A small segmentation model, trained from scratch.
Model: 1.51M parameters, 64-pixel images, encoder arch poolformer, encoder norm rmsnorm, encoder patch size [4, 4], encoder widths [48, 96], decoder norm batchnorm, decoder activation gelu.
Training: muon at rate 0.0073, 12700 steps, batches of 128, held-out accuracy 98%.
Data: 50862 training examples, 32.0 epochs.
Rows from block 0 of the decoder of a small segmentation model, named by matrix and row number. Rows with one number belong to one channel. Each number is 128 + 24 x the weight over its row's rms, rounded and kept within 0 to 255. All counts start at 0. Numbers have three digits each.
After each channel's rows are labels from the 100 images, of 14976, where the channel reaches its highest value: "peak on" is the class under the peak. Only what is clearly more common there than usual is listed. The data: single toy objects rendered from many sides on busy backdrops.
# convs0: first 3x3 conv (decoder.mid.0.convs.0.weight, 128x128x3x3, each kernel summed), inputs 0-127
# convs1: second 3x3 conv (decoder.mid.0.convs.1.weight, 128x128x3x3, transposed, each kernel summed), outputs 0-127

convs0.123:111117108181145077135127132093148131098149119107153153118123099127122127113144123110079113109126155179141173113143128138164131141147125133161146121139124159090096119151200114144132097151136113105120179135118110115100143108129106113119105117087113136127134088127095118088143095132104160095110151129119134142063141127101099098095107144085132134115118177150117121124114178126123139168128
convs1.123:107121145092097138088069106151140111140108099114085092091170113112106137150123130114113142133136068145111105098124134145081090145124137164105103147111092120110101170100131105090135097113180121141148100122114142155133118157144126133172166145123099129129129139127160168176143151163153122144135099138131126103160090110134149119121122129126114135131145110125122092138075082097121137142130
peak on: brown part

convs0.51:094076129121097158172142102132096112095143155142105117135140113107152125102103154130108113123107136138119115158115141135120124111121082114103076119112097109118113111130184118148131103105113101125091120137117135158092102130120116106176084152141084145115131125119133096093158148122133121090161145148099125102143114137127062153092137132053127156140147125105125134148157086141095102141141
convs1.51:135129141113108132102163148075101099139125094109167097150121133115101123136192123114147124122148120119106154120126116126103133092144215111166136115171131152127121150132174138112123163118142154153127110150119130144152124127149144189118115135143139115101178146161112112129078093095104123118102133150086146139159126139097113169139153141133120110128161141133123136104103099150146104177111
peak on: part in the second colour

convs0.32:125124120125086114119127110104095119132103074112139151139158131096101157155129112116110035120149126164133131114080138113105114147109129149118150112134111107136108128154134164110133164059135146155115158152095108114104085129097106125143139108117105141112112166110058111072134092124132105148139110114111083137119128116135158108118117127132115130143125111134160164171139131138097132119102
convs1.32:180118156142130133133089137149136129126121113108212109096152159166142134113134125136107160090097117120101122140101123090152160108112108132142085139117106149099118112119107120133125126116160131083108124138092162125081142096115084145087063119113127101169131127154135139105121126096156119105147162138159118109095123098100097120147148149108142112114085142154118119098097141101101126114132
peak on: white part

convs0.88:108135140126119128154104132104165151054066127148105125127113091124069103100105103111099095135166129179159123118134154109140132114129123151125119118124127121123089130134150115121074125112130095117111122191166109094103114119154134081106120131142113127115125079103086120093120105146103116107103098130121125100101139115135085123144112138129125115112084163133122149089114169130144129123156
convs1.88:094126119147109147132127124145155116141132184109125113104087117110148119147109144150121119120122123142126121106157116144118095160114165132143084169124116088115156114153154118114151100095108107167131065077075147126112149164139127137133115126148109115069148086092123168118200143129123092124165109115156108096133118132151144138122161103103105096121116144158126136160111148125088122122135
peak on: brown part; dark part

convs0.35:131085105138162098107174130099124128121109164128108137115137132102128131105090131109153127174103132098132125142099146126154123108150135108120129124096126155103132111120156099153113136129156143121116121132157098111151124141163137096133091120109122146112074069136150147114124103112072158088124146126094141090095131171139043133084099147108139117122112137117162139069122141152119121160139
convs1.35:202106135155152112104125166193115140145143113064118082120125103120116128135130084130134114130091125167138096162126137100108115170113110128127110161164128108140116126145121128123121107094158127163136098129109115152133107117148119132146158095140135129151144185121095178111215127129131151106135127130118090104114097119142140129138101155127144108152153124086127115127139102151110127119128
peak on: part in the main colour

convs0.52:090123119123129153146111110112121115148118142128098138120113137074141128128131119141097096115124127105134117092113120126155119149114111117134079106185100115104109078091102102102087129153119079112090121137145131119122111107091094123159142131111137100090142142111086104072123128123109127155152127085112135065128101100086121098141137069091152125127163116097118114111098122113097107105150
convs1.52:188116128149121138106173108142133098114130143109129085123131133154131116108105163088145129159134103102153111103171138150132100104161139143138106116142159141162122159127120096115102093122100133164138115151145125098148138124124092106088101126155122090169137119178130119179141185134106154079142089139135117163152145107110132133151076079127151136104144127106143119116120112087118136120095
peak on: brown part

convs0.24:128106118143090135133089104140127130104116097136107136135130122139114147114100131108121107146142088175124141096092106133139153133138114131118114097098145133147102142156155144048110124115140121133135130152103122142063109132068093142114143125147119097135163111123100159092161124090143131112131109118095148138132075109113122149125133137067103062146149135124130121166162088173141132106141
convs1.24:151149137135132118145078103131105104160150123143141094113128110152122100071119127104146111085075108131099080126122139129159138121094133117148131136145116104114099107099089107194171087057129111133144110144135171131115133115124100151118124112116125173149155122114155101099146147119139107142141113115145130140084097153145134144125123126132169146103152110114099119111155139163137106145070
peak on: part in the main colour

convs0.114:076133083085115131119120140142108122164126144134113141124118111152106136103171148110118108129127120121115126143109132109122134172118088124141159144133142141115113125121130141118133154068094148104104165154128142106141101087134141123131144106131102126121139105124141121074145079154115148086149080120159141104127043099128134115126111048135121099116106136186125102133122160124102129145100
convs1.114:118153119115142155108061092121120159122162208149114089103115105120110141114115089124134083151135115138116118117125134093101097148117108142079115085151146123087127110113090086158121108133145123151123133170104118106094157123118160112075148131123152132135107106084155137167122177113117131117165099146141115097118114122096150118106173101128121138115121146127120115091126129120146155127137
peak on: white part; part in the main colour

convs0.93:074092114150120149089138098112121129114095133134138123138116121073107127101098132115108128133121118084132123101123119105155151121160148110120112145113110161107120121116135104120080139091134197133138120130137123092121133149145119171086150167125143112113119104096138124168129111142105150117137099139104122078081120125100087119106127181077119125130118153096158173085110167137111160106136
convs1.93:140142148131099121104111147133133111109124101100113095156128164145124159149128131089079122113101117083133117079152163124082137176148110105144125148157110118108090109146171146143130107168144102100146083154141138139095147091125112120121128098082104157139140144154135146139122139139132077133083131123134104185159126161127107144125099151128127117085157110090074108118134142101147114099130
peak on: white part; part in the main colour